{
  "arch": "convmixer",
  "image_size": 48,
  "crop_scale_min": 1,
  "targets": ["finding"],
  "activation": "silu",
  "depths": [9],
  "optimizer": "muon",
  "lr": 0.0019,
  "momentum": 0.98,
  "orthogonalizer": "polar_express",
  "adamw_lr_other_params": 0.0021,
  "epochs": 23.8,
  "lr_schedule": "wsd_sqrt"
}
Rows from block 3 of a small image classifier, named by matrix and row number. Each number is 128 + 24 x the weight over its row's rms, rounded and kept within 0 to 255. All counts start at 0. Numbers have three digits each. After the name is the row's rms in percent of the matrix's.
After each channel's rows are labels from the 100 images, of 14976, where the channel reaches its highest value: "responds to" is what is common among them. Only what is clearly more common there than usual is listed. The data: simulated grey scan slices of phantoms with and without marks.
# pw: pointwise conv (model.blocks.3.pw.weight, 384x384x1x1), inputs 0-191

pw.114 101:085110092138122136111154124144135184155125142137167118126082112113093122159135125094120149098129143120112136129098126105110124104121109078158143124104144138127096186101079143084099097096152192124118117139123155131067127133103186145112149171089142152106161091128128134148109126115120091138128149116150164140119112155152173136114148125173124114130099093196153103118089151145124107118097151124114141136112146155176116103094127119092076147144138153132101103130108117169121137137101111115179101108100129121135137128169174131123129166140125114179159151092117106111157131126139108101
responds to: dark spot; side: left half; limb

pw.237 087:098124082093148172097085161124124134120100122099113097140114097138153103127076051146132093117159129130126130116118113156140092123119151163142158127128096140124102127116084076104144112127105182143145116122095150132135115127118115104130163165135130127116082152113108098136120089105142120108101143160148122106164130122181122151151125100142087148140146113113199112118102123128163148116103159171139119153133155106136143128127137146155133131137164126095169119140105110157185131110153145161096077171173118135089117101146127136129153117128144127129109151121132130132135143105098161103
responds to: chest; dark spot

pw.11 101:110124135137111146128117116105157090145179087132129154173129119165151093154137137147146097106132128147098134160123156136079136184154119098151111140121128109127154096130127107116136147095145156147151161112137134131096134104140142117147103086150128112107093108126130125136134107128129091091106173153121112102185125143122157094115177153103105119116156146175123131138141099130104124128156145114069118141109123136136108121145094110150063110120085149139152145095109161151132139153118162124149151143140140166161130131105138092145140094141165124142137158216147123175123101106086147125
responds to: chest; crack in bone

pw.285 103:123132171137118117116080127171156128144108083129124146082181123120170155113121118140115142100102145106123146117094140095147138110138111099137123157137128129156160137134098168097155160090164136106099113145106149140165113169141136114154074113122124144125170118124104092137129152132116115129133104134122135139090151132126106128120103118149151116137147116138128127122158108133116155164135089131153137104122165135145136136140194153142110106141126145130101165116117147111115138156114134125083129131067219137109157117139127124162105161136151146111147125147129139111116124125123134174
responds to: ring; limb

pw.155 094:128149191115138151101125115109113127107124140133139132117101146119114116153129123121154168133115143134193113099147141113125155165119150130093140127106195140102098120169119125127099084134104093137097121124114135113166108125130148104146073087109110140139096141120136108112154121086147123168137125142108150129106112127105150156149116149142072114088124154148127102103139118106208162144134107117104141114091115140155134122113115105130131188092087122099103116161146156102110141136085158213171108086090121144097141086114129148144128112110079100125108124121140109114115140132103132187
responds to: chest; dark spot

pw.292 104:093158156118146086141147114135128079131122093119130146098126104159149108133158108112143127123113109124122137134147146090115151116126160091104119131111122152111081150133130084078127106145140145115150103111114128141101113100146130116152113136168110131177073121165162125125114144115118129139167121136111105095130117133109141157102093136134102107123109110101115136080120152081131164104094147168130142152139157157129147137138105102144124135122112138113119134149119104150143107156096178098192120129142133139125140095075107124126134138117128106171140162105104107100081111107124121151
responds to: chest; several spots; ring

pw.82 096:120193122137151096095095140096121135103111144160058163117119111118124129116119113143100152153105146156114169189137147151098147120116118121102123156117143113140128113086123108123175120179141140142131106107129107128107102150112156101138067153091154118142147126109131147113135154120115095159129114109142117105121126143131141138094110113139134141145122115092107131131164125128130141118157128105113078147137152127099126106112112136117098108125113134113105132162152125146115152184101111110162099142172207119102078110142128097109096127186116141128085138110138122129122108160089161140
responds to: bright spot

pw.350 109:100164149107113127118165125126124105108133064086135144136102120162124147192107168160119128148114122113160124140108114136114097097130112122130067152138164151110131149143139122132124121101147147149153126163113106144166146155150095132087129134149157147124166104146113152159126162099149133135116139154114140130126122096109165125142124101123158106100136080139095145136151108180116164153148118127155066182085136123149097126098145095153131122132196120123106146111129133086133098117083118149146118103115091145151136168168136102136133154128149160164121139127163161137097115101074147122
responds to: bright spot; belly; several spots

pw.56 104:095128119117113131157122100119191138129137093139109109111121105107149130170128154136122114131142123132152102120130142107149145132157115129113137144122133116132137162144149128156168106146154128153111123167105093146162152152154155100176146106121130143119115154095130134136160136129083158156121139114169158138092107103134138108156130110120084118142143160125133136131090167125101099092145146156150166130142167097111136139143116122144126140142135177128128185115160136146098141096151174145186137135103135128170126123147129134195136161159129134109118117185142182120144154134091104116
responds to: belly

pw.167 105:136133158122113126108118099147157155145118127179161115105096107124122160114085068160098153129138127108108098135124156140195107121100113096152136144094152131148126139105121146106163142092137137132071155156099117129143126131140125102118129130094126115094156113114133115119137118120124143183121115121121119127151108151141172088109134121158127120138143100115125098134129090154088112143088118137090132119145159168094107135125200125106133138111188105128088160113036147127115114136123102145169144156131144126136115145138120132143132142157120136142162143138134130131153125121120126152
responds to: ring

pw.235 107:140109153081127123128142119148141085135148088118145156080110150124107123120139104135107098137157088112156142117130138120129092117126164110159116105119143169110124135126120166138139096157133107163128134099070147125105087137131096160134128110142115158123143146137126118206121130112126125135110107047170110106106141119155101117127140103129095137136102139131137128135089124121101114112150119077122115127149160147136111201136131128117123084104129124099183090126165173145110172149113119119097125094144145129124130147118121134122129120140172107130100132098118170088154084152100134157
responds to: dark spot; side: left half; belly

pw.245 098:096106147098141107175073151117146115131116160129094124116092116096105081154121104144130100140195127125143174099130163137134114096137174096123143117110143073138132115163096141183138114103125150117151121140131147127119134142159122140146132118156096115075119111115100104123138101109127080109134110096130107161194120143167138111101132072123125098160105131137115119122133147155167117117132107158130122144131159100083140144119100148088075114120115103159140098134117118125113140128134109141137120162140079136128128154156087154164103151107155108136134136116155121148154121157123136107
responds to: bright spot

pw.296 103:077130124175126124076178089107123129110090233158149122081109168089118130146189132139122144102136143144117060107179106129119119111131096128112099128093126095111158122122139139121091163107186151133079119131130127135111109156131138111102137126117064171118122128151149107168136143168081105125117093087092098093132138122122073143143136122145110162109085114144156144147151133118133118106074115167126102075119129154102134107127121105095127115135131106093124104111101142110147134115166103149069137129112163127126159147102105110095095123111134131138093148114133099152108118098158137105
responds to: chest

pw.192 089:131128149143116133149114110118127179113126115142144134146118139107084118068138157108144164135168149131127097080120167123139105111163103176173101141102123161105139149143145094176102156135125105088114156117087132151117155124111135134145115109141122163122129126110110080152172108108111099107077106092124175104157115103117107123132154116153110118142142139158120159147141170172112110167108178129182164078105094115136100139150137179094107118148099133116124151135128093119113131125133137145137127110139092112097173125132117140147095129116159122108101152131144111119078100088123090091
responds to: limb; several spots

pw.70 101:143138103149150159145108101107152146113126133120122131137141138141171108121147129127126141135143117136153151152052123141125121125128170104121157151181137133145123158143112123128117127115125126112135089112115144137104180142151113081126131175162116131097116100052144170147104122132127152141160124128114143157127128095169128115167112125101118102109148123094124138145136148098140093126099156118122140099085137105147108140123172173063110127156092130092096119129119123144106096140129111140145122149151120126088136103149100166116134097140112106127147133101147104101157105088129140124
responds to: dark spot; belly

pw.72 104:159101125054141147128109132131079145118123095097118136135147154127087116209079127101135154142095115114140144118124147100136122117119111149107159095109124131156135133133116095145148131151126119132101142119111122142132144115087152091091125145137157141137170159095156119109096159129154148161158120144122113071155166113101146129090120096144119109151090068148124137150090123134115141141106104129122148112123129112153142132136130129126113107134100119108174104128078112119158141139076106115114103131147066107143132152127133133158122105143133127095121182105137183099154086115168159141
responds to: limb; dark spot

pw.206 083:119099169151147074131099118152128103133085140096118134134164123141105111079105084119141107121125128086090113127110173136096127127115144114141121099179098117134096127167130123147108127149160132101120097145124132122162122120135124146107174128162104148135097120104077120141120122127180134139109087094103162146105122136121180114148117150103109110143107122122137100115144100128174127187101128119144119153110112164147114148064105112158114103068108122141149134063090083150162151122169102113117099140127127129120114096111140168170129153095135130162158196183135132167135148173135134166
responds to: limb; side: right half

pw.60 088:137149125117144138110113113115136121093114128110134116124157174125113148166151104122167158169140077120105146152144138121126080170125148117138150141146132136128128162094137168126141170093171131147116134192122116183136138159140097135094118147130142147152157126159154110130085099132130110112112134124121138132123152123133158116133128128146120126132117069145116129105160147182108091106133135133128147127154123148112146125135088163124089121169155166135125069136136147142130127108153122146166082149117143119123100092133146091164086103092148098133153121103146145204133058151088136117
responds to: ring

pw.368 092:106118117133135131148075152057091072144136125120171129144117113126129114142119067151130093093133135132134160137110126115113099116128145132129133150141126191153133133159106122191134142114139113091157122150129125125120120109111132158127099119094165108154128149227122140143117163119102146129122144134154139111100080148131148097086178086131105151150133134120129153101109122142132133161098093121140126155146135094113115131123094136102136058132156122141131163120090123137159126109141119118134163118108117136165112128149157124122103132127101112126130153152142140117099136137107167135
responds to: limb

pw.67 102:176110134148088125158140152129111148129098122134102149149105174102147129104113118134120144121126124123152149116139152127114139142140114112176144106134111134137169131167125168133124118133115101161152121115141116144105118120096108127122105037132163103125097133111135135112141092129116125141111085091121122122102136100120122126151106119163066116107087146108086130120083155119148109118110174092130159135145140145115105129164151136134097128119174147152148103130107073088174162107121161134112128124147120111174143134144148104161102111164171136107134145092135141179105135117155110111
responds to: chest; crack in bone

pw.101 094:141124158102131148126156144184171108129146098100113146137111120149159128125142098113112070140183139111163104084118100125139129114127084152117145139134089161127127143135145118128129123123139152136101182118104117134112111149104112175136110139151154107133120094123150127113135138164131113093159124137107156155164135103140097085173079131117110138122148144129161116104137140106103123139122082117158162132187094136125124088120134119126161136119111142136131136119110147148125123153073145142137181124114148067130118104109139130154091110144174148143129134136190121109134118109149124142
responds to: bright spot

pw.273 099:096082147118123136146124118126105113141098089124154116130137112176139063105115184133116069146131096136088120107150134086127128137148130145145126114128132131124124135115105121119151124125102109174135145165120150107146115127159093104107136102118114134176111133130104153110166078150141093106115159119160100149093142118144122138156143140150121196152096174146110143155106111168142114139106141112153154151142162120108149146095119097112104100170102095085093099142105125134167182163127133161157112130115136134147100143175122171139121169143190112133094147054133210106101175100128121188
responds to: dark spot; side: left half

pw.1 095:109094118128152136137094098115142099147153210148082097070153120125164191167114072168113170153139149139139113126141151182139110153131153111140136137100098164164125101114121105131100129132154110155181127150120141110130122172132136139134128120092140185101127092113121088123149153101110099096123126132116166145113154179116088142156105118157117097182107116108131149092151131150147110158155125148173104101143130119118130130096143161121129159097123145111138110125141085150109070089126144115118138136101095097074174127136108122120156138136138125121137097088126111116135160136098121125
responds to: dark spot

pw.127 097:164160166103130130137123139129127136138126179147146117149161131109159112139138160151096092121124105124083154152100114190129115128132099096145146133162112092130118117124135130164135169134118146099162154132135127151107122109115096162087142122104083158102161108115097135118160135144110198136167107128128140109132124084125116105140105136130087134144091147143143146150125107140137121106135147124118109164123145151116108129131146124120132146133119118119096117156157127139112162171096167144151141159107146096128109130107162139145140134131096120158111126155126135101143138147145124052
responds to: belly

pw.252 093:145170204135113159137154104132101120146152140127159121130153150114127082164122144092154149117150142154124123102135166134091123106148170137124102160135116088114091107121100104099136143143051173137152140161108120086135164103157186151121164119121125087138112114152123113131080111155132089094135109119062139131114114116148133145174105108158104118146075101168142137120122132125131101125115089132115134132123150112122171127113141150123104115122175111112113102118156095136123123123164117148144123107092124114147144108096100168133168135133133145147127169132179108102146121103073161113
responds to: dark spot; side: left half; belly

pw.261 097:172182181171111134125120154143131112148145097110154130118114154120148082099121103141142133157115118134148131165125143106120129120079156131132125128151142138135116164118136113128134167115109148114118105139110137165118144122169103142141086171122131169119141139134144114110139146137146117146153148125106127131086110138147142156116142114103131118200155164127162106077161156106197126160156102168074123144105126132114109157085129144135123178135124140149112131148141128090135111125130123119125128141152132078158126134094118125106112162105150101130139114102152140159143153171128118116
responds to: belly

pw.265 092:115093095107120113119131158143150117161110107116124151112118149164105102103221115148091138131120117146126138142144147095157190141147141134145137122140150147106098125155126085135143122141107174125107107104112119134184151115142137120159123164152181131132117081159089128100131116124102119120146104125140143129131127128164128139130171109095115140109092132137138143151132112102110110121077192147152119125139142123163122128123158140117132150144113107163110075092153135143117152105098118116130140120095107132083130134108132120167138094127151153139134136118127165154105102146091108113
responds to: belly; several spots; bright spot

pw.28 098:109129133096108099105138075088150124137135097112161134109086155123142147163142136156171124113128119112096100132121135112116153115156141136130147135109117124123129149129116125079163115168176141176135106137133139126151151130145139145122183106149098127160117133108154147131081149149128146123070101157126133126109109141169162179117128121130128116121131133135119102140114143122095139182147112163122139139145110110133144168094072152129130103155125143098064136115176144112131144132147100083133152134075152130079100101138125097162147150139123138091122142101144134121132098134131141140
responds to: belly